From a checkpoint of a small contrastive audio-text model.
Model: 7.79M parameters, log mel input, encoder arch mobilenet_v2, encoder norm batchnorm, encoder activation silu, encoder depths [4, 7, 4], text encoder width 256, text encoder layers 6, text encoder norm layernorm, text encoder activation gelu.
Training: adamw at rate 0.001, 3900 steps, batches of 256.
Data: trained on drum patterns on synthesised drum kits, 26041 training examples, 38.3 epochs.
Rows from block 12 of the audio encoder, named by matrix and row number. Each number is 128 + 32 x the weight over its row's rms, rounded and kept within 0 to 255. All counts start at 0. Numbers have three digits each. After the name is the row's rms in percent of the matrix's.
# convs2: project pointwise conv (encoder.blocks.12.convs.2.weight, 288x864x1), inputs 504-575
convs2.68 099:177187105122137154164097144109145101099096113128159091061145117111123120118159114135131116212093108084130131101113174125175214052074091126107072067141134149141123096096135145121113140167101085141100179104117132120073
convs2.69 099:133103126119121108164130119118150142164108165134128125101163113180149133136133146148109128132105046138134160113121126150104122165129114105101138083088078122162137141067134128145192183168086138065139135103134170074160
convs2.70 101:137139115113157158204107136143074101106180158146118138072131155100110165163178088154201175136080151196141151109141119123123094128196122116128227077112153184115053112138135149183162152088157141176120106155075147104203
convs2.71 099:109061097201116158084155105140136176156098130126154196120177108121172104131141061131122130133118108145164131082177145123104177132115153128095106074183131110128160134101160107166152082122116168109116154124123099104051
convs2.72 102:125169134137082094123174132130127112186140175185169102128097142126105223141100167129108107144134094158101151068139183143089094148155169121117103120104115093137224154148082105133126120082150128104126142192052087086131
convs2.73 098:135167105055095161086117167139083141126095115122107160084099060097132132126140147139158130063100161158045127127183084122155088083074132112110181159071136163135100101101090200185045175131078134128145167124147118103140
convs2.74 100:135214157109141101155123154115126138108093115083118165081105130128051094124153202126188181135153100088124112149000116129079092080024061147067177135189152127135096139137169165144100156186142140141123129128189113106172
convs2.75 101:130143114109160152146153112074159086099093100131115113160077093159088166129040095152167135094145132136113109145052083121135125109131129133145168115120134123136188150081139114100236125151144125123177110097148142138175
convs2.76 102:131134112124155183101131127101142092076045103153132125159113205126144161112236123101115141176112141089121145126100115145085137090118118112093124144138124153097204189217086125152219091109175125114105132108132120174067
convs2.77 103:127102096147137142161086161141162104103152147107148136188104104181124118120149091091148189124161125130130161081157120109196140073072064173112170145174151138070147145164111132151184077140137094129087164166159134115149
convs2.78 102:190190112124126131112181177138125118081106112134111168118147181172116121156225105135117137154130108160170088149171168121133117208168121119167155096178109105105137140144132149104074213100143197121143132110056137162140
convs2.79 101:118094141158066147115159196121170095155082089110149089171135154049138111097155118093110098179096157108141131130215166131150217092146128119065071088065092127155121162122089097079163090075182130123130150126164122126144
convs2.80 097:129060159110094115127107100160123135079172103131156104139087097075131179163125171137112196126097147150124123180196107198083132174154196096158145183147098105137110122118165148153133147145081105119179169144091133148101
convs2.81 101:097166119124109162134138106157132097114115180121121121112142105172095129139130136134162165108117140130121084120214164120093128128100080119133114109103116138134143095135106110172161117220135130185123179125156126097086
convs2.82 098:101050148130095078113122119120177156183117116139040173097170113158127102122063166160095164149049103116110121142190074144128083143115163100125063122142110159110162151040140120141152149144204119090119158088168152120049
convs2.83 096:125174083078161121086121128094138143123082106114125108159137084078131104113094138158169129093131110130131095146084099155146111147096094145111077185077143147093127172167126153136162122112109131130161122066129105140106
convs2.84 099:163148131134145131095139108153200151134092159131166123187098128118112119108064178158096121117181143106201188120193138143180121081123163205128130081082126141224105142133142105085158063128115121177108164121109125113128
convs2.85 098:147101133131154161144144134101137083151086092112101124147100107161144150138086127144144156182136129103168094045085118146145063187135185181102132098120161205116140137176158138074086139182109194132102094139099134170147
convs2.86 100:138140095089054148109105147107103062093150112153125092133077114121144107072203134093155141108094064090134086149070172079101231128062099089104112102124135102060089089086068119116176082190211126103081174114101096085139
convs2.87 097:116142167110112114085096136068112107130120095108111144201102111173133149140132146145112076081130156141122066116142107116075115147152159166118144146124161123072151067186115110118093100158155154125090135175126098090112
convs2.88 103:154179084103114140113149130115130172077128143127091181178125139107095115126106098133094095117195112131087110113196172157147158068097140091125025156094131122162137111130121180101133110086069154120177045105129163124063
convs2.89 097:109167096103113145092111174129166187144183198147172141108173077138123106072057179078070116145226124146169170129082150168123147078108137155147058128111138145144121163120127121142101128061091093156132141109088127096092
convs2.90 101:149098094095140128047144133120122112124071113112119105132158093054145124108065128139089080145132146052113128151071155098088154136000133155107043115118134089099135193116108160146124219170083070097154157114155067146116
convs2.91 101:117108180113130096137132116121127082127113145133131129112104108102163141145145207116111132160152120113128141155061074137099175081140134107152138114122105131172078130139134157116178134158177125077133132114098150155136
convs2.92 098:117126146130164174126119110188109116092144109130122125191095137148174131147167138166092105074146129169089111129161138097092158114167124149104055073127132122173101110105140118171146101129147148080145099140163106169112
convs2.93 099:147045158117086139043131130126157146101150144156147186156113124127152084107132032135111127152100106124139101185199159149128184082081128109141066097145085049161099134099160099176093116124058114176133137120082100124048
convs2.94 099:096096130085135126140121119138149159132150100123155128146110145123109111161134138117121097163148158129119169162183085131130152126186138146149065145168180094190087080096123120165117140096121167124118185115116094153130
convs2.95 101:167120104109148167157134143135068111127122137104098127173139141130122149126161160137170172087187106135163089152131077143128118070124173143149120140076182177114059147098112126135111122176200108132054146141182150149182
convs2.96 099:126114136152143111129110143118115147206163147154110146104128114123070153137165077111139073161146133157133168087133129177052111075171165130100150110159102129099210160108116147082126132031137142087118096145030152118112
convs2.97 100:132104165182119100108155098098151117133101128136131115101181104138145184099172137108097119165112166083161166124100139143137108084110125080109119086098146141145161094116102119062089135140066120129138138122183154141133
convs2.98 098:123134135103126138104119107131145193095115100134137177162148125099104122206114127144173193085117111097138099108110111107132123178133181137151161092229167163121084079162086057152173161126134090100088048141150119104110
convs2.99 100:156095128101110130108114117141105164133120090118116140164157091201184129146060135164124094118127084111102142171078112137132063176165134119106063113119090108076103123094135190101124204103069115133145094079183174162134
convs2.100 100:168152168115099114084122132165186155148152129154128137076189126090107136114152149089095054172149138131164094121161139117108137173152146130132106111081114160190108147133089081098092144141111138098136116097121144105062
convs2.101 099:112087098164191149101164114115141149136165132106175158187134083124152174136137102118130172068103138141143143110153155164131098118160177111105142154128151097103183089123170141142203045100133137180081163140153116143125
convs2.102 101:110120078131141081150144111121149127161145065158092155109137148094095111100073163163090096094158161156122145143130133166142210135177101127224084122124195128115180093108143102167187106093223142137164120105046115095143
convs2.103 099:169099156137114113040076106125114124129097112089077145117141091089107132157164094102126144119095154114130042120167174113108147133162073136148128152147154145151144136065181162140139145077113142106115121148101150209123
convs2.104 100:051174032169119197141144083085172162133163123132106139142140170169153095127128138094121116128132145108148154169182130112177084170121167164109104141088168145162152139177120079107084149114125120190167093127134060126145
convs2.105 099:140124075127155164130124154094135140105086156133114136149130112176108164123161117145145123176134087145109148151150143131168143130179172143146113105139063123167144140062149168126195130116177126085163145134126137156150
convs2.106 099:137026103174103116176109117085176139117090156161146123166065129120136157094150122195129178119107162146153154145115100147098143134117175126098153105113154125145126140175096072108104092141073114176169092184113129108156
convs2.107 100:162163141135110155157131141090197143077095110152141105100099134117093187097159079104139145135126114114119103097140174124127161111092137166137101138152095104123143117107157128167181076095135109143129080141117127092122
convs2.108 098:109121084108097149096089146114164167100103135190144154115177121136112164132071134184177122136139148107145130182173140169115142107102085104161148150113122117114145128062172164149154075124122078129111147133112135087095
convs2.109 099:121175162137170102134155143143177083158165151147091122088138167133168119133164133118124135136167078083161128098150100145106092112096180170115115120067098136092134167199135142141135146158140139162143153142113135145091
convs2.110 103:134196155121110044173139160168139069090120121134140151085202115091097141141152121120148077118116108133116139124184076136131115144094121126199169167083118092132107132123111127093128090091089160151174146166130147095196
convs2.111 098:138124108134108104068064094165098187181109161152085125132164143143163100093095156089120070128087128147093183142116113066169116124021090175148114083153140127071134093146086156079101115109123109113149123109158138141132
convs2.112 102:096133120125115148219102099135135186145103133075119148214169109127144111106114138143136113110080103123148111168151118134138110159115156152130135139203116135103109082130104087114100121215113081146187167090158121110166
convs2.113 100:109155167164099135211115178129124123147121126136101143139120152143108105105102109169102093136159116167101153144119116180090075128103120166121109100057132125191117138053115088072119139184121133123189096147184152132224
convs2.114 102:105100233198107087063160185125111106130123145145111102123167084120128111160095110098088085129143137157165134153133061098225100203151119099125155160171165118138119088144112155044129096123041168119159063132081126097134
convs2.115 099:147080161135105091058093139102157079181142103122123073061122112129130124087148160132143198117109092064159131143073188158130072090050075147178037123064120134080163086124122108123107101098091136086100100127127131113111
convs2.116 100:156172221119130118103130144164104153137136167129133158094137146116088124128135105114137145123148145096100184129160099092134175101094130127130175128137129112180094105129118170142056147138152175148134089129105167079087
convs2.117 098:131063095131144143138126183165112131070157113120171165128132186157162119141123108192142124141072118144162106146136124138155056134187175116124090065111140116152119135123115103155127086053120158168140175077144108169102
convs2.118 103:115133109151076111122138105107199151180148094166142098124142149173139089129120118133141119139169120085139108076156132171143082159077104179124149127102079112077191146134106097084145075151092074120096069056188133100122
convs2.119 100:115081126180132150057126105137135175057124123082114156138095130133124144094079158136144100147090132138118097156112124172165187114189139120091119105117165111120131126095182082085147124108114144113117048146122074119043
convs2.120 102:111066102156141119070140124143180179095127139116110083133072091154128144119168138115083130140107138131125124105096132098058132101127157085069084089176123110124148126094147151168124132166176124114074128132153145159092
convs2.121 102:169114150121155078091135144114155181108173106131130144138139156170101148101144135145105140189153102099150058072079137142110081124122099202078128101116098139119183129115174157102133083156120091108086124137128155135117
convs2.122 100:142106144128120158062161140159165156108176139152146138174144137126109105158053084100107155064123144148106156123075113142132152150179130138096122144146134093158125140173135091181129166132117143194115136184141093097146
convs2.123 103:099131107126117095180160093137133113131127047106086138102128124098123168071172130162121126122113174136112118164201137123112178126237189178152161106205138176175101116109134156109114170052179193155138116134067102120096
convs2.124 098:112095168168132108080165139123132143173186116124147152131122141095153154163133132123112128154170148161143141171199157176168102123138167161088197140126143164184116141116151129120121131159084098100128185163121131133095
convs2.125 099:152112124102094119123090175138132089136159127130136151158097117181140154094062139159074051109143163133156148056186152169086195163142147147107105070138116107074085124052134126081136139161161128092106109170109112075081
convs2.126 101:141158108103145133234118081157124118115064131131130110108121117121120113115130134135113146138089107154147127172035118173136150132148165163147181166184151155125116121142152154144135084211117148178130129087082105095160
convs2.127 102:095070173116107166048179144140095112138130128152137144123108124180182142155092127123115154106120123158179110092075099120180035126192195102105140165157144153068201139124177163144162037076124132176065077147088138115090
convs2.128 100:106118099148121140186124119124189128108126132100113119159089127135171142196174203146107124152129069103144127094119094115126096074110092137090149076158102137096166127105133152102133149195167141094097087103167165131086
convs2.129 100:161125144166127193111124200141125140117194136122105134175160110174208151120149089136160164094138079094127187132224114153151075080170082116100132143112111134136142143105157125116104157142071066128121157117125114222145
convs2.130 100:081144138160135117144137161089145112119120161145150106152112132104087096153153050077109047103102131091142117152110087121144170123083116150138105111099133136142164134119073108095088097156100115161138108116140116170161
convs2.131 102:105040141135184131098076135165168111227114101136124106092144145079137124113130044116174136115034141157160119103152162113196104129128102097157101111125112131082153181065166123161175106142094183156159162104086165150132
convs2.132 101:168132154144134174102108149158059125127079128092117142129089138089076099118131127078051082120080092141099175150133161112111203065137086136140109122149173136231080126195124174111064158151100120121146130147094164138189
convs2.133 099:154186150087090095165113130085136064125161107136126104145129087173099146081107171101146115104127164107096108147098096173131145120130125091100129140125136137057112103105123133052137120123146138093117097154184155163099
convs2.134 100:151086072159122133098095172142108110114114123062123116152125109151107136151085132173113154159167121159151160172100132153134177141088092131215081114091151104086094122073143109148106184098104100116143176170128196148117
convs2.135 101:108178128071104119181144151132096071161166197137132104112114088092080091107139157128236145096178115142122170162165149168122103148153121209148210173092131143126101134144178176135086155168135129157138110135118164087156
convs2.136 101:109134118097203066173139088141142042075131111157203097181140103093153139118158099144125111114103144137180132148041139156188155171164130137117073120062137163083118150145156033121144129144112130132085171146120181119181
convs2.137 100:100140107135129111166076098083141075089084065125120089162114160097144117111209127148170112100109129115074113178125106108169089155093099172123151139138148105046144146164082128075149117143145114114124140085171162167180
convs2.138 100:144109085146113181151173145116212160132068066138138140132117160105137140112115148137143100173110181090193090106173117071098187184111089148136202095134119064112135062163115077098124207143106073147180158081113104101100
convs2.139 099:128253049092101073167140105103139106150136106162149138112131122138113097130208178103134131145154134096125099141088169114081086156061153114117132146169196186158118120132126116179157173149100109131104171155167134090118
convs2.140 103:145136116115095172131132080115193116153115098127153081079096126131137145085164122139075127133087143159105150100023173107106142153086204193127155127118150124111160117146173130132114139065126196139122070124108117119105
convs2.141 102:127156155140102121106142157101179085118136074156083118093098107106109125072128104131126092147149161162113104142125121170150196105052119131129084099077129173117147136076152129140129066148131194128183109140130112095144
convs2.142 099:103126134131128182130151124102134135132174165130143135140183099173129079100090177156088104144144125113150166147134142177097119127120178111111150130062127184168114184131122106136087161167164143176116143048135103124119
convs2.143 102:125124111156127119084148149106088099072131107132140125092098150121101162128146133144104104122155123198145161199114089161142084094197179107198115140091181163075120093152162150135052080071111115161142125169082136096153
convs2.144 100:141156151119142149106086128120137163136122083133120156092082123151078145122110188116134148112171128123112074123107097086174100087153097109108117141090123125074113124156113105104119114136155126102122125129142151130138
convs2.145 101:132164146088106094165078149066108068147157141101135083156089144116138108119110161126127176065181127105123111161059134133119139073108129167183090136108138082123141086240112104126127102147181105178126133170126098152128
convs2.146 101:116123162124126092098096142098116124167106087122104124118108138074124082155113136107156116158141115094116097127120169122098128159115131139136107133023107098091081097151112141103083184151095097035128112080123115110113
convs2.147 102:147192123114138183074156142110145043125155140154100154077184144104093166164149082106137108147114135132092070142099159142181132140186115160193162096066148170104177148166094186123110103064074157107105108145079144123155
convs2.148 100:120124178090101123117128175079137101141180100153119103077125103161124136124101141098151162148143116087141141149181078176125116195191117121177172105126133173079142132207146183083100112096097194118132188173091108104130
convs2.149 098:148092152100176093073117114145116168151099108129155138145096112083148113135166153089140199119079167107136141106199149099116096070163177111061143125095142151165094134176126153159141164107145120125080156108096116101062
convs2.150 104:101056198124116109117151112159122169170166144158122138149165096161187112125112165095116085096145146176106154132103117164123134126171134118145148096130125110103157111143124090138073149061093118091138130131062123117106
convs2.151 100:161179120122161111131154107102120204167123156115102104136126106109177113126126122097183189149161109052138154153056116121124066100046109136064150131090109159118112154111147172094092129224144143140113135083147134140150
convs2.152 100:142051093110127180051092212091108070138098084092088099141133139107150141122096169141145114148125112068133146137056111085158147176139112086108079098110073142086089154095124155143135100108210113045070148151174167159113
convs2.153 101:107146155158148107081119112166039156096130157137147099142150129078115111134044116108170150129139140166118139172140092159244156135141139135109104143130129096132039148076141063147130116076103117163154082105104141152097
convs2.154 100:134132105127112099157144152091133155179153099101143117090117130169138125173194137105206153100145151139134077088146111094106101154163171170117159132184130147080152130114115140079055130108070197099116152148077143152136
convs2.155 099:154069153161130069121099133113155160121160144110133113136176115161125170136153191155091127115148115108104160134099062077178087142097112152128114199076108114109129110085119185121091064089117100136189090115085119169176
convs2.156 101:161144150141103061116107175133114129101120139082106139104120089101134174108121131164099118180115158078099140084114158153137167112097078130100100102071141128127126183109157137083157072162108132082094128091124137134093
convs2.157 101:165182096139097141104160079140094131088159156080217143155161140042115174112143142090105189126063149170121140131102171182128129129167151093142157139201143137166126122132144135158062192128117129172085150144142158122166
convs2.158 101:130049113166143132103117096138138219154102112138096160149156140190152096119093097116107105134112163136151100143153100139052129127133124117151072151149115059100211154064150091125149127122086109174102153158115096157093
convs2.159 101:118049109169128138052111164147144136220097140109152117142096147104166073127093115116077120127092111082138111123154190119090170146103162139129103091175141128108153178148138144182199153115184181136140107152052089128111
convs2.160 100:135110097181123180133171141120110140116165084139100134151096154069091133117155095122086126143133158139160126162163108163181130099130092102110059119180132172161181130137113111102140072106140163071146109148099146125099
convs2.161 100:126137090158142155154135137112148082136085067155100121105078121063104117142157112128180057109103180128125118036105166121093143095074113155112120102091126142137146130128108140157151161182115116155109117113137122098123
convs2.162 098:077109119139126067114181093129203114189131116124132108124164207122148137101129089156182087089120098092183153109162120119127077158168182137133175090158157098097175117110142124145131067092143121156098091156119111118149
convs2.163 099:141132094142177133128126121109128117112109112081136125162139122122150078172101091117146132165100144099161059164031118113150128110101101164104094088086119142152031166213107171156117118147122138153093129095135148150155
convs2.164 100:133163117122136088049119110168094124126165123193169153080134130059131116076111111137094115196094153126169099092095127157188176157179197103135128121108155149113083103142122172121049188048037188126146167201084138137127
convs2.165 098:113136077116090144152174149146139165151148117140120103124106183131134144099124135086111095125128192131138166099120119150108080131132144107122150124146136144175154163160108070150111176136108135107134114115167106136136
convs2.166 099:150067142174110135131073131149141057108131156118105150177145125118168165125160178147086153149057114130126154200077062103146102137125155082159164146110108076095087143133107157140140153139088131144153194122125113200130
convs2.167 097:096134107140120123144151173086144046165147101139177126093107107143101123119155075131136092127141087115141116111114096137202114114127098124127148092125107166149174150091147158092147014099130127179120141105104174091099
convs2.168 101:171169130145105175144135152133174142120123088122160139144068140135169146087112144145133136140108098117116134084153119133170008104140113176115032118142121159088126110102149098122127067118109135150140127116174139128128
convs2.169 102:162087159158100117124105110134114132121114117083127077100144132142183109129093069121151178085080079085153133128107165116146161170111187197056119109129088131075124104102165151125195177148115176133084123132126160113108
convs2.170 099:102112081160180165163167139137186136083172134109119118147135172144119131128143128162095104107075138174123157134126090175080071151147135160147140086146118139111194086192136113170155128064119078100141131144109155122170
convs2.171 101:135154183101150144137110123156089158173111148131137135125217126119101089158130146088190141102171151159110090177091100142122155135189126092163167147103127153170092107159095199160095126116113121121159173076082113164182
convs2.172 099:091178077126118105116135097131119132145078105121132137142065141124102113121081127127128120103107187139120135087090148101109133107136183128115115139143138149108171149033154167183145158077163116130100168126064120104125
convs2.173 099:149145149121110147148077095086099202157111125105099157139098122146105134154132194115179100110099114135099136149191037131110107073107065130159138123134104112189167096142138076160129107175186115118167075083154135079160
convs2.174 099:127089131142080129184163123132083129099159078135122158113129112147136106106069114187115089087125144139109130109026092124121000152103078113136080182084128144091157106114127098110167111150087121136131080151129148116101
convs2.175 104:093106138077126164154122167133097176167125163152087166100180110112118096140108144147117106135152078161150124129213108146124161204156215081158183100166098080151044114122129096116099204126126080137197167140103134122159
convs2.176 101:108198154111058128075141100124144067124106130154130057102114113143084120121158145122126090142163171090146179128087151107052126059023122163095070146102159116127175140093116178086089096158087132168104097119179137116159
convs2.177 099:100107182134100103123165128154117175116180137156161140134137135113140144106122128162106095115141139162150170163053094152231115148135128141142086143108205120116139159111164108107116040127081106125175112151178143156145
convs2.178 102:112155185116127116090127122149107208165155167115159194113209144169156000076069142125141084124104144128094115118118106126169126158138145096125153108054115104125066113129114068161123139140098080175117062136118101128150
convs2.179 098:095135089139138062139143132115131158128173150126137166100140147126100135159107182092093156125144125038126156086089149141148092119097100111107007116133151162140234147175065123086158039115127103071093161117163152083064
convs2.180 099:129150119098147194088172158127115131100114097103126119128124112170070139129053083121180190125172136129122148143049123149159123073143091177089119111092156143070160143152150173153114096121122145134136142174155136153161
convs2.181 100:082113115116175108124181148152150144046124106095150143147143106147128093115096195120148127105111222167103158148114097108118106115154103091150162118143183141178138087102119123099124108100137143121156151149104139109117
convs2.182 098:160100206096126088150105102149147151168141086154104142153115113135106153114118111093153134105165159156059109094159171083132100115110102081125128167086139129105128120142129133106133072108119105155089189125128149151120
convs2.183 100:086097054137143103217128169132114062103143125104113125126105117123166131088112144114132116096079107142090115131158096136090085082108153150159093168107208148151139102135135141118157083106174140101117154168135157140156
convs2.184 102:139052136171080089111108127104179121174119091088153145086125115170151120102089133106126162103114165127129106132078133056072147097073164158105074140128141175120198136178150095104130139117187121120089136153122135165091
convs2.185 099:176102132112140164093115131113098203096125118102079196140152102129103151172091119158139094132114051125138119099129150157090122094148152108094122116127138094173029096090165122137086170121085125148142147142132147164118
convs2.186 100:153041159110136186104146127131119083145106115112147113162129121079119133089154085125156133103115140140131111126119127091146140094147137073133135160119099114053074085135150176107118156107122145110155163089107129112123
convs2.187 099:132135086150152100136112094168106177054122192089144131141122196100111112141165160160097113117070111178154119154074116127110174086187056103199146061149148138111132141138117147083139122160150136121119157144108153141157
convs2.188 097:117126153137117133182119156106131127088106130109127149142090085114080190149123106164104179132170174123101092106103151163052145083149127127136118118126142161160095120067118079189180110161064082145113155152199176148182
convs2.189 102:142162134077116054162091130125109164159131077110137138152079108135109114131160183156166175101186161097136082146124079095050074098098149178137169153136168102150075131128103086113155130189206138135125145159134133137142
convs2.190 102:084132033127110136173128126133154050168129122191117038162098125109130130134132131157144186148097115117131147100090074102132139138125108110128067146105123174132132139099121172228125089142172140158099150084139150139166
convs2.191 101:148068111156108126092143041132133174110134196119098090078149057096140178138096129191154154148104129149138132126238131142147119104179143115102154108131121104145150138017177159111183157081075187111154144117127075135099
convs2.192 100:083190106116091160054169133147108081126083139128125112187147117147140083091093125104103149112119120114115170092052154134163182085078157061134117137123133108117120192098169237140154119132097198143122161134151182158066
convs2.193 099:111129181092102135188078130120122115099087104169108102087085095093072106089154179132073174099159159114118098142075147123116201127101077092097138136092138116124063140172127151140132144162137072143110142137162157092112
convs2.194 098:142123172125181100107142138062145168135163125160134126199112142168151165080129112136162148146099088167141079161102157133176076187163136137099220112162140118109110155072139119102113148169170120103112094123157119139075
convs2.195 098:080190132086055074096181099130197145136136126123133121112103151127094190119111101121110088122164171096117145146106166131142109098082162130115146171103118104071118178155139175125148079183109134111126108172148090054126
convs2.196 101:148135074160084123125117137087124092119147105141111086168138168113153157085165183117063126137131171110126150100121161053130199147133133171120064065173128107131127060112080148097097150126142116123059129148184141185166
convs2.197 095:157000139157171176077136140108117189090135126130097148148129149164194164080133144099095142090119099160100103121111120097168142113117147150149180172100104110110120123168132089066079104086092124133166158103100111157134
convs2.198 100:137158121159110162125140117171207078094088060108102083091146134138112177124109152125052124143151195123169124097173134161096186085128129167093072107105085162121134130120125121049101172110084155110139112150103151105095
convs2.199 100:156152194141106125146098161106113093092133147134118110131137144138076122150114107136138166128127131121095114129049122138188109138108088124135147136101131145149061099138125155205147124168190080155091140089153122136182
convs2.200 101:097166052162129148224122147139143119155132103136158135137087116135144137188104079142109033148132115136171164123097128102111085171141081159122193124173056105127130142132136094131128138142170170077170087097137103114157
convs2.201 103:116104177137104138157120155088119089114085130088157089143130098152180088113180158143111190062127112132103092106149134115063110090106103140068047177110100137099118131166090098102169139173171087129155127119127151141128
convs2.202 099:140131147140151088101164158116110125112120098121134107121112231077112112123075090148092147131066160113090083137213174203128177089105145091091061092142128107150127127060128147100087160151104117114125083098136151180099
convs2.203 102:122175104097177129177126166101146123111144119109132143163146165140094066158142161127175130171141097090148159140188112111134074139114080108147144148141071158166139156142126132081134144142111118108140142127165144159161
convs2.204 101:149117080119155097100106107127151116104150111088104161175145127133153148160124149157156151096161207111102181115094185148084135128096150104089136127169140164131164161131194160113084079108139149130116151137059137171099
convs2.205 101:126113168144140152105113136099098093114161120094116128136091102159152129108137085130086112085126112160109112133027117115047107116180113112134040118072129125112142146147105070134180115051077127121122141144093149139112
convs2.206 102:172105150115072145113141128093146195151087136089137132124106148151076128131163097184074151119098116149122114069082157156120169095154097153119132138157043147168119127089153166132090103115156155137070083111120129133094
convs2.207 101:092159180144132151051192144151094164194143185097148118090130108167118121100113103109144113128164100148198160126156154109115244187132101083126125119071148080162136134055110134163135098132115164133112129109132094161124
convs2.208 100:065118166111150170108150151096129116110095124125124124169091095149087097141169071095145124109155123118145096172139062161183118121123112106138029134167126156110168117176161178120137113169158166189148126132142073151134
convs2.209 101:160170108151132164160118142097127094121088159113086109102134129101075108094196085095178107114148028143104137109169100092111129090076123103149102130094098142123109129100111198149178186167168116130156126152143075098120
convs2.210 102:166172139111117159170157164160129108118131121092118136072108169141124153127208149129172133111163090136087148137000090134118095117137097085158184113132138156157115147120114119157091172116148181100095091157126116080151
convs2.211 100:122164148072136127056157127162121164127107074123091139117167162105143126162148107107148195097162182102139143105075113104174122102114126167095098208095156110159130140112111166147099105131100125144106139122143104138118
convs2.212 096:128171095122115165147104120136114113104051134111123124120127130074110133177139187115138144133124163085147141149182097098127201104134052147136139132127137167152080166160162179154115174157213129145144156158106167171177
convs2.213 101:120151067170135074200115159124132075163091159128132135167122147127124107151117132132114072154167153093140158140083134117159144126124048148177086099085153123042147148111143141060156114173103115120152156134157138142226
convs2.214 099:144115103147115141132077103104095124158149085136131123152131118132114179112199091125129136141141192162150087097084141130189147127156157142097129137143167154145161143157115134139115018074145159145037129137108169143105
convs2.215 098:080169084088127143189190114110137106145102129109122153108131115164071135110178084160126129115162097106148154127065076119101055137091101133136128148130090166090136202209170085159090127177140132128126129120149136111163
convs2.216 100:150176144101096111107122109116163181167142091157086164144142100118133106097159146119100110109129148127108149128130094106115039134118169104149111156176123154161179112140075146098047100101073100158130133128104148128111
convs2.217 098:165126108168157119131138117117159160139104127137128128090145133147081134104202159119079131100157130127139138105085109070097138105195097124127120165141163179203177139255058106073122139071181124110084062142098115101045
convs2.218 099:084148169119118080132149142131122100156115108135145114161076068085095112156153165156152094110189131160127134137204151096115086147175169119122129174134164160152096105129119112132161148134137131132109090163152113148119
convs2.219 103:152168113105147085157126101058154124056123137136139114064146110172099149136102116100102137172186203132158179116106170143055056127129154170059095092090160116099211150139124088105194070076073118109080160131097151141102
convs2.220 102:154163160085120178121148147080165141177158164151137124111145108131103139086093119095103126167135091125146100086116128151197147146098123179143091133097103120124128132156121100103095115064116059092171125069140140107154
convs2.221 099:185163111120095079166136120111114144124113131142141057140085120083173156147191158108122173169184109112132165130000183172153191100141137121165072136132132140148101101148165147139088081140108080142100127108151162121096
convs2.222 101:098139165059109139111154104153116159116154137097110168090113121062069100089112174150076132105160090084135130094035080142177170128080156125154103094148123123132094106193131109188180152180139124114143108077174149118156
convs2.223 099:151117136118107099105112112129081145077137163115128137150149115131166144126060068077186171131080116161123184089198109099086137116103114133100132200175115101097093140109111169142129098152054116145096121147113112123141
convs2.224 099:142191151107144170135143119145088105112154076169082125154128149096139127095125096113097182109109109100062141120065087099188105119111129120074097113109126137097040127082117112186118077125083168094105141157134194102177
convs2.225 098:144104174138136119090148156145095155082152079173101146147156087141143152134167094109072130117069178157127111154180150134123145133162041134093150089144110127099105101077121086166192146060075095206076122178150169153072
convs2.226 102:148099129126127081165128117099151118128077119121129118150090076125118122107176170102130117148151150106125068128133126111151093145066103181092108144177146161105098131121151132166094170214139131169093143133230111195132
convs2.227 101:151041130112081088181149117163125090175107126139155103162114117106173116110153128128128163120147097139120135111091133099138122139106153130164134110114132114077156097128092151134195089216054110137138142135162112151126
convs2.228 100:123084121131085106042125122127173197109141129070128141168135156063167129131210167093135061137084160140126099149157128136083201139162148141089100124147145110133139099167045152140147151043171160062126119084066111117101
convs2.229 101:138063139206103168212121143120098067173118111091148077132046124101121163122109081125113145100033104119147102122071125149171110146118192188117106153131118172126119117134100222168194119149169173130112111155120129095182
convs2.230 100:187081099143176121105103090150118157145088120128094104089121152068120110124061115140180168093085151148121130159110136120125120130114138149141192156062106120209053129118151076193110160135186102116106084116093125110160
convs2.231 100:151137129162126178133173173143134095129138181085183094088144181133098125112163127126113153190171103134119171077093214123133131056082089105209124134147121104183157150192072133116136161189181119137121072097097143139118
convs2.232 098:163112116130142141207132152132088056087146156149136110142112073111104155119086121151089103164115102107166153134156164088119165116168117179171170113074152131079035128152074114135104245165147118105137140114124153134143
convs2.233 103:097162103109096120213116175143161135102171184182150172118128140138123130117067111177148152076178119113127197166064060085162062123146181098123176164100159132129138107123153060142084119125098129117114157139127103113125
convs2.234 101:114142090118100098154150111139099083081111068103076162133154121135078108200181153164100164121129099107114067101113113104148037167147108097132119214144114136089096163122146167140170130166139127101115186185175134135158
convs2.235 098:109074163156136103114134112119135059057175130160103075125101129144170087093078085134086135115135150112144157101023156179077178154101109101156174108159102125037154121130176109150177090128084083057133188126133113124117
convs2.236 101:121108145105109084151093144165142204179114154098143169112117131169112118103109093142187074143123122165132185145143118117143157131209088168146153128106101160119142122110174093185162123107191143118100070141142146170156
convs2.237 099:138110092097148057155111101124174104145136099119099103084120125107099102120078134096159132068161086129118140145161083138090146067141148110166120131118113114161161065150153155145023132099116133096142177145070122158118
convs2.238 102:111173069121160095202139134135145093131130184105150066179088074166130118110131204139181182084144131087088140126132174123161154090068110094113085201154182148130138094151086104164118090127211121178121094139153074118158
convs2.239 098:118098138165112088136071115157109132078142132138117139116142149139095097197167096130097173161130103118132140124087084137108107144123140142152129168130129149088132151132130193142192082157052144168155160110179163156157
convs2.240 099:078154082113130124109160140177160112153126132155146078179109120145140079139152145140130169147113110110108141122163145113110127093107119111102096183107123131141172140081167068142091147154163045104101093093102088093079
convs2.241 100:082148126126109137107142128101126136160161053163106105147152124083115135136109073133119121124105133191140113143196099111100167148176157157154128137071124096139125083089102131110123180029075167088143167153035118140114
convs2.242 103:101110043123131093106148173140109116162131119078184140119162113132129142135113082088143135134156190154134175134131167121140179137181121134161082143078140149067152129125132125098180103025108116171139158178051094119101